From a checkpoint of a small masked spectrogram model: encoder layers 6, decoder width 128.
Rows from block 4 of the encoder of a small masked spectrogram model, named by matrix and row number. Rows with one number belong to one neuron. Each number is 128 + 24 x the weight over its row's rms, rounded and kept within 0 to 255. All counts start at 0. Numbers have three digits each.
After each neuron's rows are labels from the 100 clips, of 14848, where the neuron reaches its highest value: "lies over" is the class under the peak; "band" is the frequency band that holds the peak. Only what is clearly more common there than usual is listed. The data: phrases spoken by 400 fixed synthetic voices. In brackets: how many of the 100, against the usual share in percent.
# fc1: MLP up (encoder.blocks.4.mlp.fc1.weight, 1152x192), inputs 0-63
# fc2: MLP down (encoder.blocks.4.mlp.fc2.weight, 192x1152, transposed), outputs 0-63

fc1.32:159133098137097126092105096107142090134142140104104117123166114121125122123153132161136131126125135099147121146118128105164121143149108133108109145150128090133141161097152156112158100145115122
fc2.32:150137129076093127121120175102126095118146077148130144153141140142130123083126096123145119135138162161074100135102144116100150168133129131110094179150096106126105155149078105082134128132113124
lies over: /k/ (28 vs 3.5)
band: 250 to 500 Hz (79 vs 25)

fc1.367:132125132143128135164151138168142130112156125160140096106170144101131096099126107108108198152119151117167149120116096193097070121097127136099141101085139100159114141154157147110101135073129142
fc2.367:187123092121156159138113117199166126152126121096114144159115128134120144106104082138142153130104150141164159131168129125142096101114097169128121112129096112106135127150093127135125115141135109
lies over: /t/ (84 vs 4.8)
band: 4000 to 8000 Hz (100 vs 25)

fc1.602:145123115041170130116113147154128127103092131175154132128133153125135078117153176111150112116122162104137123117143110093149147128173118130143167101091139150125134125117081120124129137126128111
fc2.602:154125128106127130114160084141133151115162150115085159100112105141163116086067138130156109155107094178096161137102124148095161130129093136126130141166069144136132096118143124104104105145106143
lies over: /aʊ/ (61 vs 1.8)
band: 2000 to 4000 Hz (69 vs 25)

fc1.220:163140104098071150151135137125130117084138148174144152172115151110108094155122152104143115134108109124127129132126146134146141099156099110066107147128131131111133174097146101107136161138129119
fc2.220:114129149142127134155116174110110181106174149145157110136107150166134134137076109128172124135112106086055116123104170140125161133172201164120111143107128118149120097141092126129167171127142103
lies over: /aɪ/ (87 vs 3.5)
band: 1000 to 2000 Hz (99 vs 25)

fc1.216:117134091092116136156119123099097160156110106115142133144105165141107143148130123132121141113137144107153086140140126158141091150128173124130114113123123152121115138157125079106110123146082103
fc2.216:145133115168118135127134138146150118134157143127119141129111097133155145097106177135133124150130090119132153130127131101120150073135104130133143139135107142152156129120108162142145151101156113
lies over: /ɝ/ (36 vs 3)
band: 250 to 500 Hz (94 vs 25)

fc1.48:101149131096183160119116152118111131084124103094127119110179114115160179160134115128101163134124160113129097081103138126147127158140173156120094125178152144100097139122114124127124097175106167
fc2.48:108178161124110151133131100094132103139174153149121136114186142123124150146114125168118142155146140085145189099147103129114116173089135149078110108158130122098114088153129124072111151172125095
lies over: /ɹ/ (98 vs 2.5)
band: 1000 to 2000 Hz (100 vs 25)

fc1.70:136147102122101168163153131122154180128120126080143157100181189137083147121111131155174125114096131094157120127133156122079139119137155127132128102123127120089088174126137095118078129101102114
fc2.70:126139100158151151118108166166139136159148104104129108124119143144120121094163148122136179115092146087120104100154136127118128144123144137069105125148108085139114136162128129117142124109132120
lies over: /t/ (40 vs 4.8)
band: 4000 to 8000 Hz (86 vs 25)

fc1.375:136127124116155130125111141124157103127157081140091112135143108128112134127085133100099168115123117121120128113136168150152172157138161137144102171163115179110131129167133113116116100158121137
fc2.375:101116102146137131112109131152138133135117127118128142161143131171120160165110148111115112153127124079161183131119099145120137111125171161139091122143158137117120073154134133106150122094140135
lies over: /ɹ/ (26 vs 2.5)
band: 250 to 500 Hz (51 vs 25)

fc1.681:176131167138165151132138183123080099164130134142110116117149148102074121113130107125162142115106133142136097117159142089085102147101161142179089153139116135153148124108110129126108141111128106
fc2.681:089176107106108133167149117123160165130162132136099116152107147148143131111134156114151126082142114126148128119126132156171130079150144108132140062137134125092127092139141105108117097108110140
lies over: /h/ (58 vs 0.9)
band: 1000 to 2000 Hz (88 vs 25)

fc1.432:177170149107118160139120158155087124203099125114143135114174109136115114136095122116139115138100161110179116155117137148087155127178093128083183075112151170125065088139119155097129124115123130
fc2.432:107098131117153091119157138135106113118175163149136120146121119152142090117120118102148140135096096144122123129118159139189150098115132120119073168120097083092183154107127121177111108131098157
lies over: /p/ (26 vs 2.3)
band: 1000 to 2000 Hz (82 vs 25)

fc1.428:091125068106155132085137119145144095131122121127152164143126128148110118147140140141090133143114128212141089124118127122181102134143113167100117129111192138203116083133130133109134118137123129
fc2.428:106184172115123128076105190140129136145111142127141093114103115117119107122089170108147139088162136091162155137104146117123137134134117103166135123132123118098130118185128117157121109123093122
lies over: silence (61 vs 25.4)
band: 250 to 500 Hz (100 vs 25)

fc1.651:169104112126115132180169133142158128112167071141105147112148137139102072131110121122095117141110139136093139095101091120141159164121152139138108111147078104148094156134147113125124169130101157
fc2.651:143102078100133178139115114161141160155087128130107122103139134130116155137117146097130149123145168147158129139127146142136137105124130150123118150137111112154130108122155153119114119126160140
lies over: /k/ (31 vs 3.5); /t/ (26 vs 4.8)
band: 4000 to 8000 Hz (68 vs 25)

fc1.575:189104128119125125112158148117112156146128143177094167130158123121154098089092134108114115121116156094174132148130149154180151142151127122113136156173104156112172097110118075088125130129113136
fc2.575:118120102096132190137149109123165094119124088102147088100095097129129137174111171165156178154150102157104133101119122125131125095115095130157112132127148092099108153155161123153144131110112097
lies over: /t/ (25 vs 4.8)
band: 250 to 500 Hz (61 vs 25)

fc1.397:122124120134148112145129152130078114112169091100139103138117111153132188138138134150123158102122160110105087126149102087173163120125127122149126152163135146140120116115173128140121096119135158
fc2.397:124107078108110072133165096163130123119125164146156131108152126126101155095097113098156157151127092131119129139131145115133115094172112088144147149123157102158133145120099115134164148125080085
lies over: /p/ (49 vs 2.3)
band: 250 to 500 Hz (100 vs 25)

fc1.97:117162127127145173115132120115148132128106134120143126100101154116145095138130117124116148144115115093126103136114101077118171142130126139099135110110142118145153149182108081100130116088140130
fc2.97:161114119125106124119110130163127131087148111117100149150094126138194130066125133117177133105119165122135136124138151132127130143125104117193124077203127117131130093100123114132176134166112095
lies over: /ɑ/ (46 vs 3.5); /aɪ/ (25 vs 3.5)
band: 250 to 500 Hz (98 vs 25)

fc1.289:177167106148182109155119116120145153144109156155119122126136155093121110169114166115109132159137182136095130165108115131098175090128116112121128139107184147132123143110152119091142141132126112
fc2.289:110156122137132133159159136114154190119149151083121125099159167127136133066128110104165136139155108161123118131109101113140121145129145154163149146152124102113157132116061127156174132106165136
lies over: silence (68 vs 25.4)
band: 1000 to 2000 Hz (52 vs 25)

fc1.357:132113138152133131131124115089096115114084138130156112123131098134146132138121146104120115130141133139161093101136123117089112076135142133184116117086112128106141072111152131151170140123144128
fc2.357:168146114075100136132141149147162132118142166145124160150140125125192153123161135146113152149159131153106127135104121126111134106115109164109138090138123164127106183124101119149120116113151132
lies over: /h/ (50 vs 0.9)
band: 250 to 500 Hz (100 vs 25)

fc1.391:149166102129159109094127097153120124111109105198117132131166168110163087098165117106075148105137119150111119156108130131137117157144108158156141097095106086146194147121152134161121155083160138
fc2.391:131099153142100135164102164147123202131174132115165164127149119164138147143090135097150150141124123137095121088100117173148124122145126152128108175121137136131150148142131134125136138186122114
lies over: /t/ (26 vs 4.8)
band: 2000 to 4000 Hz (100 vs 25)

fc1.696:147141129139144118096143124142137112121094095191121118142110121160055111139145139118163110118137113103108168149123105151128113157119133116144121151152101116074097105105134152125114113065135155
fc2.696:128140110115141093110076111142122162134163119163102149124152099150129107108142151156135141087113156127198151141144116125149086131104108124130056121130111160083129142116141123110108140075151121
lies over: /k/ (71 vs 3.5); /ə/ (27 vs 1.1)
band: 2000 to 4000 Hz (80 vs 25)

fc1.749:124147095131149161152117089120122098127150151110139110153121138120101134128176106132100138104151174110154142171095100074109113189150132095131126136133154113123159114123126149096097128128166151
fc2.749:134123111073144143131125140111131090127147145121146138156116175104110123142129101096112089100151172099103125121117116161130110140123202157136116144110151140128140123122126111132130103087126108
lies over: /aɪ/ (55 vs 3.5); /aʊ/ (28 vs 1.8)
band: 250 to 500 Hz (100 vs 25)

fc1.234:119105087141149115152137133118129155113093069159143109132103121132120115131175113123140150098104081136104120175150127123137186110143090128144135109178108166178128142108130159152134109160126172
fc2.234:105131129133169119121129145122138132117116131165153120118119101145080133109100147154146135148129091135193107126124146139069149125140143151137123116175160155156121094130108121131089134130131123
lies over: /tʃ/ (34 vs 1.2); /t/ (25 vs 4.8)
band: 250 to 500 Hz (99 vs 25)

fc1.660:124153105130128121140109091167160185125146149111136120119124141093116116184094196163140150124075158086121148110139104107124147103168122113120134138116153123081119147189135147140169151146135124
fc2.660:139180104113131144155136122145132166134122109110106153163152142109133144184086103159081121146117143140141119114090105183143114093143164108144154115150129139125122132174135112144145126085134120
lies over: /aɪ/ (36 vs 3.5)
band: 2000 to 4000 Hz (90 vs 25)

fc1.484:120147108127153128146136128131128101146102129100144125105128130110158159149155141113168158167159140145142109118171129116090139132105114127128125150112086129094081141113139101128108137177103127
fc2.484:127131133126120104127134122182138153120100134133134139158146137135123135125135085132126091136112075121160125127118109154108145131144148134149108142109158148095144097140099133127145120093148134
lies over: /p/ (37 vs 2.3)
band: 1000 to 2000 Hz (53 vs 25)

fc1.399:132144126116119147127145120122128106093096197167109121128105167159108098117124086112149105152098156122137112152102122112126152156124100120137127142143138103126108126111109142065156120089101160
fc2.399:158100108153089128118127131148133141113148122106148146179187142168131115151097134126182132120143137172113176093104165126150167171116109141125118129098122106125149134128063147152168158149145095
lies over: /l/ (58 vs 2.7)
band: 1000 to 2000 Hz (99 vs 25)

fc1.706:127140116087101165136166125107092163121124139094135120148076172111132139154105111092132105099135139119132162123148159172111107123129173149146138115118120126123114089119143177155145155111121130
fc2.706:154098164127125091134142117086133117124123149118156165150128098114090127114130153087117155122116142152153148075119157122120152130118133135150178133166107123121157083126075121151171146144157109
lies over: silence (84 vs 25.4)
band: 2000 to 4000 Hz (64 vs 25)

fc1.591:138105157125146147116132145143141154102061098118122120134152113086133155121142151150144102121106117115155116152113127123134147127147108084080101142154097099149070124106141111142130162090142117
fc2.591:133092157129135115120154127145142077086136151109175154173141120131110120132120171130129137147167117162157168124129157132145130147125103117139132131146137133162112135143131109163128129140079089
lies over: /aɪ/ (41 vs 3.5); /oʊ/ (34 vs 3.9)
band: 1000 to 2000 Hz (73 vs 25)

fc1.6:145137161140157179091112115159109186099103118063109132103147134129085149121115129104117152164149169155145129121172082184178128142152085115104132153116157110118126116084121154112142074121147136
fc2.6:118145119131154098116153146132103114154096084149127127140094137090132099150147148126120145144096133130144104137082140100112106086090117098129132109143121123112118148131147125147090215149128202
lies over: /ɝ/ (46 vs 3)
band: 2000 to 4000 Hz (72 vs 25)

fc1.262:140124127126152115111124169134129120143101137180104145149123146085109091113150138107111163132104117157154153149109152068092131139113129154149139194137160119153162118114124135136167114138110150
fc2.262:131115150121139135125142125099084099114151113098203110098101132097157168123146140090160123138066130145118147113160113146146140135112117135148127124116110116142138159108109108144104144145101114
lies over: /æ/ (33 vs 2.8)
band: 1000 to 2000 Hz (87 vs 25)

fc1.529:124121116136101093128139120098156137106117155117100069125187166097119125170115088091124131145130154143100169160121100135143132144119126137118133127099179125137157103147109117103097136146146160
fc2.529:108106126145073116146144098119096115132115163123150113137137134125128088151157104081093131124126123089147105127138147134199141120172118149149119104132096175171099172161106157157147154129133124
lies over: /aɪ/ (64 vs 3.5)
band: 250 to 500 Hz (100 vs 25)

fc1.93:132115146121142134122140121114147143145154096105088151143155119146136145140136151113142110127108138133065153158102092089153116068128108110058079117103158154089064122148091117119133108143100140
fc2.93:114121117151123126090096116135106141105100144129137149085106146077091074112104130126138196124115099134122107158134153135123143160157130136170126120114077112143191115134139106133161187153173133
lies over: /p/ (55 vs 2.3)
band: 1000 to 2000 Hz (64 vs 25)

fc1.611:149181117089118119133124134109135077135093121142135108148108137110095154085144114172166126127101165149147137130128150143144105115106120166136130102120085159121108130102138122099147092155084094
fc2.611:089127086145130174123150098158151121118127127136144135136130127120153133169112103143146118116105087125120114159131123111123121117185162105163089106174123109117151123182153119136087104103137142
lies over: /p/ (27 vs 2.3)
band: 1000 to 2000 Hz (58 vs 25)

fc1.31:156105125133136099167104137134138128132144183104086117121152106183123154135139086120108126113109152107153089143158111117148112145120152130132160145154124124133147152104148130088148098134127147
fc2.31:121102097112127138108191152095129133110108110104186109177163092158108122116125121154124154114144076171142141105109139146087123179129053119144086112126135134131134142108116125146111122158097098
lies over: /l/ (31 vs 2.7)
band: 1000 to 2000 Hz (51 vs 25)

fc1.301:161136127150107112116115120157183124186117121157158129158146106127124176099125133101128117158108159142149125134114139111158107127108100104085135173128090151150089127129146090138101143148126130
fc2.301:170122165107103094140151108130169141131132151109097159109150114130141114079143112143129128095120091099151130102113125092168103078138164129150144156087155144091111121117108107139114110101145156
lies over: /æ/ (49 vs 2.8); /ɔ/ (30 vs 2.9)
band: 2000 to 4000 Hz (50 vs 25); 1000 to 2000 Hz (50 vs 25)

fc1.518:114135120135094107099130149121113151119131095114111128167125139189145152077114123116141140104128143131121090102140141102094168171160126137139111133125162118134096134096133105119165145112057111
fc2.518:138125159114190132132140150147140072127138145137147169106140070103119121157155157143130120132150134166131108139136117139168104115121120111172148142126147129138152134147157128152096109125174172
lies over: /t/ (28 vs 4.8)
band: 250 to 500 Hz (65 vs 25)

fc1.274:109091122156131134122148129130159153160152106154124139188108132100105175101139125111115089144110162135116137156092135118157104112124113119125128190137114132157148090136172109139067141140090121
fc2.274:112103142102160108120110156162152168130141114110097126087166119144175112092105136146127096139139099100147123105107107133176100104126133092121091155089168176137102130120112103132134105109165162
lies over: /æ/ (92 vs 2.8)
band: 1000 to 2000 Hz (97 vs 25)

fc1.339:140146112128156109125139142120132106082093132145107118140133183094119168114158109131127155108101116123125160153137164153152095097142122111139082118102113140137051109114126139164111145128098120
fc2.339:150127115143154209121126129096139119133105102120112090119131120132182116132165135126098098113141113139134140087095088094140126177116147150134122137096108119126106129117139109152172123133119184
lies over: /aʊ/ (44 vs 1.8)
band: 250 to 500 Hz (63 vs 25)

fc1.117:121120117147090136109126124108113178113079119123129129107111131093149093148086135114096123135120110135120146139134159089106100093118117159186085163169118124132184174165173124125131091165130143
fc2.117:173091127113135144132133133120091113109134080091196094113088125078109132128130136115133137134118141156149144107164126131096127155125145127131167181113144141143108068132110094103147151131121099
lies over: /ɑ/ (42 vs 3.5); /aɪ/ (32 vs 3.5)
band: 250 to 500 Hz (100 vs 25)

fc1.356:165151135090136116110139158153149153145152111137115191144075105101147121130141097148117109104106128072163146162159129136121128098157124122148142137163145122117088163156116130110083124092088100
fc2.356:076124135149064133116125082139140120142155100146136134096108155099158091108172096115157104142160116145135147140115120137172135135170114158113159083100135107116147099145113141095162158099119116
lies over: /s/ (31 vs 3.8)
band: 1000 to 2000 Hz (100 vs 25)

fc1.687:169086149149148135180130143127102142135151111106105141139122117107098134151093110128103115169132135080122142142114087148146117127137137107146126147154158111154187137169127112096167106132096158
fc2.687:132119134115113110120173103135141143121162089137088122127132144110115139132159140139136140129162127115068125127134148041159131154137154100148143085154169107136162097137144136132154112173129139
lies over: silence (94 vs 25.4)
band: 1000 to 2000 Hz (82 vs 25)

fc1.54:165177147085135115139130109104124133130139122125098143089116120108171175166147123117101121108106144127120145116116110136108109101078133140113120126148093118128124112132134110153120122053091127
fc2.54:127132137118138091161089135127112144138166120154159146129124089115138159161149173127144132118106114137115142121162082084167170131146090100065124144125104101134119145130106116099193114108115108
lies over: /k/ (63 vs 3.5)
band: 2000 to 4000 Hz (66 vs 25)

fc1.504:170133122126141157105149147085135109134092169098134120076178141082121080143073160155160121087104140131101141112137119096132138116116181119117121049110154122176139182121100152098149090126139136
fc2.504:113096106135153115156151078105130159124122132100132134159080155123119158123170130090083147157127103131152127169160152130128127082131110115159183174151126153112133130126135093088126140099107121
lies over: /l/ (35 vs 2.7)
band: 2000 to 4000 Hz (77 vs 25)

fc1.337:144153142120136136171144153123172116136131134124138144112119119146163155140122085091088120116103101150116169111147111113125131117087109143134131146113127094143128169158150048129136104118082140
fc2.337:116121145147135173102162129103111153132133104152108142086101126152084143135124186113135162145143145156129107120085148141127106144098095168144086147120096178062128116126149171115136144157110151
lies over: /ɑ/ (54 vs 3.5)
band: 1000 to 2000 Hz (80 vs 25)

fc1.270:138149146078113143136142097178101136142097110133169128116102145138121107119108130112172113156159118132139110113091112115081140191132093133143086153103153168083163160130111131105146130125107129
fc2.270:140123117108132149145130122082155111098108095092139145141104101131127157133134134097107105141096148106161152114153149110104146149146143119107130159106155121143136121127104088114177162092177124
lies over: /ɑ/ (71 vs 3.5)
band: 2000 to 4000 Hz (100 vs 25)

fc1.456:123161090149151114121115094082114107112166142105076074170135121121097091150181104114097160117155158113153113112091133120126084110137111115131141099105133142109181117159142144148084131133133160
fc2.456:130149163090183135117111130133106098129150153106132106129103170131097112138099113121094150122131152105128137175122134104153143157122177156157117142119092136132135151140113144115130133088103124
lies over: /ɑ/ (43 vs 3.5); /æ/ (35 vs 2.8)
band: 250 to 500 Hz (94 vs 25)

fc1.327:138142130147153102147107160113131101146109126149092155127132090093140116112101132131149106112127115151116142120138136127160136144122187130128156095149135138121146114155129159080145063121133129
fc2.327:141156109139158094105091119145105158131104174115114135135110083147136110118113122122132177066135159138123117084122103098149110131132112140131137163151093156111132153125119113118104109118135102
lies over: /æ/ (33 vs 2.8)
band: 2000 to 4000 Hz (100 vs 25)

fc1.92:168144139146136154113145103056130081121071152097139115118123130136120136148121111143156143145126161148078150126132125148138111108188108181128089134092117157120089129135137147166085123142109185
fc2.92:104113100133121140150131128126158103136148138113127147177146098144137120122111122116130129151163135139102148103196106118128156105189165118119146117098103129116169120107135146148103178148117098
lies over: /k/ (85 vs 3.5)
band: 1000 to 2000 Hz (88 vs 25)

fc1.146:088139120129119094111115138127140152136138090141118144106097151112099108117131144126140118101136118109162116091123094121140108121122160111121131163090163159116145111120123095137111129134139166
fc2.146:112084134150112092126085074138131113127120148096120080094141128119128145140122137121139086140103158119148102131117095119141140155138142114112154157123125155139124158137098153125130134128137142
lies over: /t/ (41 vs 4.8)
band: 250 to 500 Hz (96 vs 25)

fc1.720:116159076107135101153153144126156124159134122152135114106164130161092122128133117164166100112075132125125117127133144107136151123114157153123110080121126142099104120105146161136119126140107124
fc2.720:131108106133100132117152116123140096157137142097156182135123145130152110101171153114129151102147137158148152092101144110133093146090128138153148129132115096131112118129117153134175159108144105
lies over: /l/ (60 vs 2.7)
band: 2000 to 4000 Hz (69 vs 25)

fc1.486:132113144101148107121120135120133123150123073093131134057113091131107153167169135167134172098144122105104125082104142184114148132108131143116111106116140150133071163153172185140128138124103173
fc2.486:138141148105126104138131114123142140111130135152162154175159165074184091123117154123141106091103139132119143131136148085174093098147128114110123111114126126108202126112122113134130116086147085
lies over: /ɹ/ (89 vs 2.5)
band: 1000 to 2000 Hz (100 vs 25)

fc1.512:158121092126147127153134114117168133142121091080104163106118107095116091137130161135144094130144140134116117128137111081124109122153149153117052131109124138119055114122116109128182168167130111
fc2.512:117138156171167118131119135169153121108080112162138124199133170110128142089132137093120194127138120153099141141085160157137139153118083112154172142141142110118197140093128115096145105180147131
lies over: /l/ (27 vs 2.7)
band: 2000 to 4000 Hz (71 vs 25)

fc1.686:106101112115130119138157122148122125112182128109130096130143132141108167157109108110134172121137128111112125141177132102141126122152135147173132169152132121124167126132166157147123140106135154
fc2.686:132095076152157098118143132162146091160126140145182139109144133136086154099096164113171130119133100155111109086110136089135156136150146110157144097149127115142164118190101124146148155124088131
lies over: /h/ (94 vs 0.9)
band: 250 to 500 Hz (100 vs 25)

fc1.9:162143125133114131072136112157100145122133164113141127102140145143132089092134146161139156174123104175157137126074175122129127157126111159095128117151131133109136111116136159155125197158136094
fc2.9:152144163084112121120159087147101138136120142172151125125126133150048123138132119054149131133123153138143123127150108131135144093126099126177111103104156115135095066169143153155132128135093139
lies over: /æ/ (26 vs 2.8)
band: 1000 to 2000 Hz (54 vs 25)

fc1.676:110090148149136117119104117163173128090119072157131123139170164144130175114139145155128116180104153119093107138090133145167135171125169063121164111116145109154152088116092110148110156124117114
fc2.676:141142140135153127117088143114099114151151133119138101095077147139119110164152141163179137124103133097118123128118052146127149173136082108084150132138136135142062163150157131103132140124154138
lies over: /aɪ/ (35 vs 3.5)
band: 2000 to 4000 Hz (69 vs 25)

fc1.491:112109141118146096131154145108154113116126155155126124152165141111123099137134126084119137126141094138123152085136089099136084169165145132098125127063110097131123097146142133113142095156136118
fc2.491:151168125141137113142137132129129120160155100130139129154146133123155123161130156170136114137109148183141145119183098102127122130073117167108185117141144163141125138103068157124121154118165137
lies over: /s/ (34 vs 3.8)
band: 4000 to 8000 Hz (93 vs 25)

fc1.429:134094130096114112160157159108104133153109102162152114149127146123106129106143110112117064094121131162094110096178146134113175160140139168115119130110146114165137124117147122135136158113097142
fc2.429:137151106122134110123112177100200108118118115081120159110121142118162120146116141110100115163135123102121161131117122153151113106167124182153117133113119140121127138147113144118128148118147136
lies over: /h/ (28 vs 0.9)
band: 250 to 500 Hz (60 vs 25)

fc1.754:127098143108143160183142169173123127126111110140114114151108130099128111169126167133150124106134124135122125138100117145130119141135098097155094136101144196093132149157108132091127129129102116
fc2.754:102081109169142120187101140130099147133136105135121099160143134127105139163132148110154056124141169094135115121133115151104101135130085076150117156133160111163134136141117115125127099130135122
lies over: /ɑ/ (37 vs 3.5)
band: 2000 to 4000 Hz (54 vs 25)

fc1.703:121115150124125140104086154155133171117164176106116137118136118102116149133154158126134161178098140147158178154146074143156101092152132120103110146101126142123118117134130137119117141135181138
fc2.703:155138081117114074110115176138163139101113128098114132093144145139104152144113166130125150121122118119112114134148136140118113121098145148134162124124101100129119118145117169106172108131134119
lies over: /h/ (31 vs 0.9)
band: 250 to 500 Hz (59 vs 25)

fc1.468:153165156090098170123138138098103148118113159114126142156089162078135171134143149125119139137097115156149132150090133175114106110134137162117154134124121110115093104136110163153181116130146126
fc2.468:134108107112110156144120121106145147152123143135138166152125104090112167114100126090116107102103115122136162123146133130107122121135126155144109119145129110142153083107107159110179154116140123
lies over: silence (79 vs 25.4)
band: 2000 to 4000 Hz (74 vs 25)

fc1.697:131114109100164142130110102142139133107096069074099135110168125162135136117150148153142156121147120145153133123135093156126142118120117118176111199144098156127104153121154160134120106150138153
fc2.697:148091128107140158144105094137144099104150114116116138128145133104141122117153170139137122163111165131166110103118152108106166096145127117122120138136116156115120146122126113104111124122125085
lies over: /tʃ/ (56 vs 1.2); /ʃ/ (28 vs 0.9)
band: 250 to 500 Hz (86 vs 25)

fc1.671:098104132055108166119171180156157135128115129142149119115136149151095107152122176159161118115156147106167125120129120134148126136176134077170139106144111090093117120089136155107133109114118125
fc2.671:116121097151117167138136107086140152073155122149186122140127127166143152164131141101123160101151136129146127129107095153090138191119093124117161126192128098071098136153143103115118089131137109
lies over: /tʃ/ (54 vs 1.2)
band: 4000 to 8000 Hz (99 vs 25)

fc1.620:160104114143132106126122106142140086126102137073133129156113146110104130128135118130130125168119115138123133123136108165150116115106136122150112101126146150142166139119125123156139181118126117
fc2.620:103130128116121102094111150135101148117140062130139115138165128122089148105134120109111124094089121165157105174095121129108162121119127129165142113125114124144137103130170097138109081125161143
lies over: /tʃ/ (45 vs 1.2)
band: 2000 to 4000 Hz (86 vs 25)

fc1.200:143168128144105139115116144134148159114148143088113082125116113133128117165149105106147146128134135092080099146125121139152145110153090102115132097145107102144135155180123120149099125120118187
fc2.200:119149133141135164167140115116121097136092145134137136133128122135131123132100150118135115122123128131104126102209114143117138146094126141170121102154137125106169127114159110135131171151137082
lies over: /k/ (44 vs 3.5)
band: 2000 to 4000 Hz (76 vs 25)

fc1.332:155099132114135124145120113135153134173098098118064163149096087140135121177112152134111104139169168129132148146159094095177125152131127101081111133144134155150115135155159114093112127095072136
fc2.332:108156073168102099115154123139142137106133148124184109160122163113130071104113098151153155123122126125160134128132146180091136144134116148173112161152134124116120108108119117145116127134191127
lies over: /k/ (35 vs 3.5); /s/ (25 vs 3.8)
band: 2000 to 4000 Hz (86 vs 25)

fc1.737:089121099110130167131112106144139147114146134132073125088107176168124119146129137118090087107139158129119062112096137136151111140145108103091159126121109148136136115140095115094148122074127132
fc2.737:154119167142134099120159131138114128146097115120177113170104095128134117124150111135131171098079099152123132114162123129099139117085150171115112132126112176094134129118110107168102117159102122
lies over: /aʊ/ (38 vs 1.8)
band: 250 to 500 Hz (71 vs 25)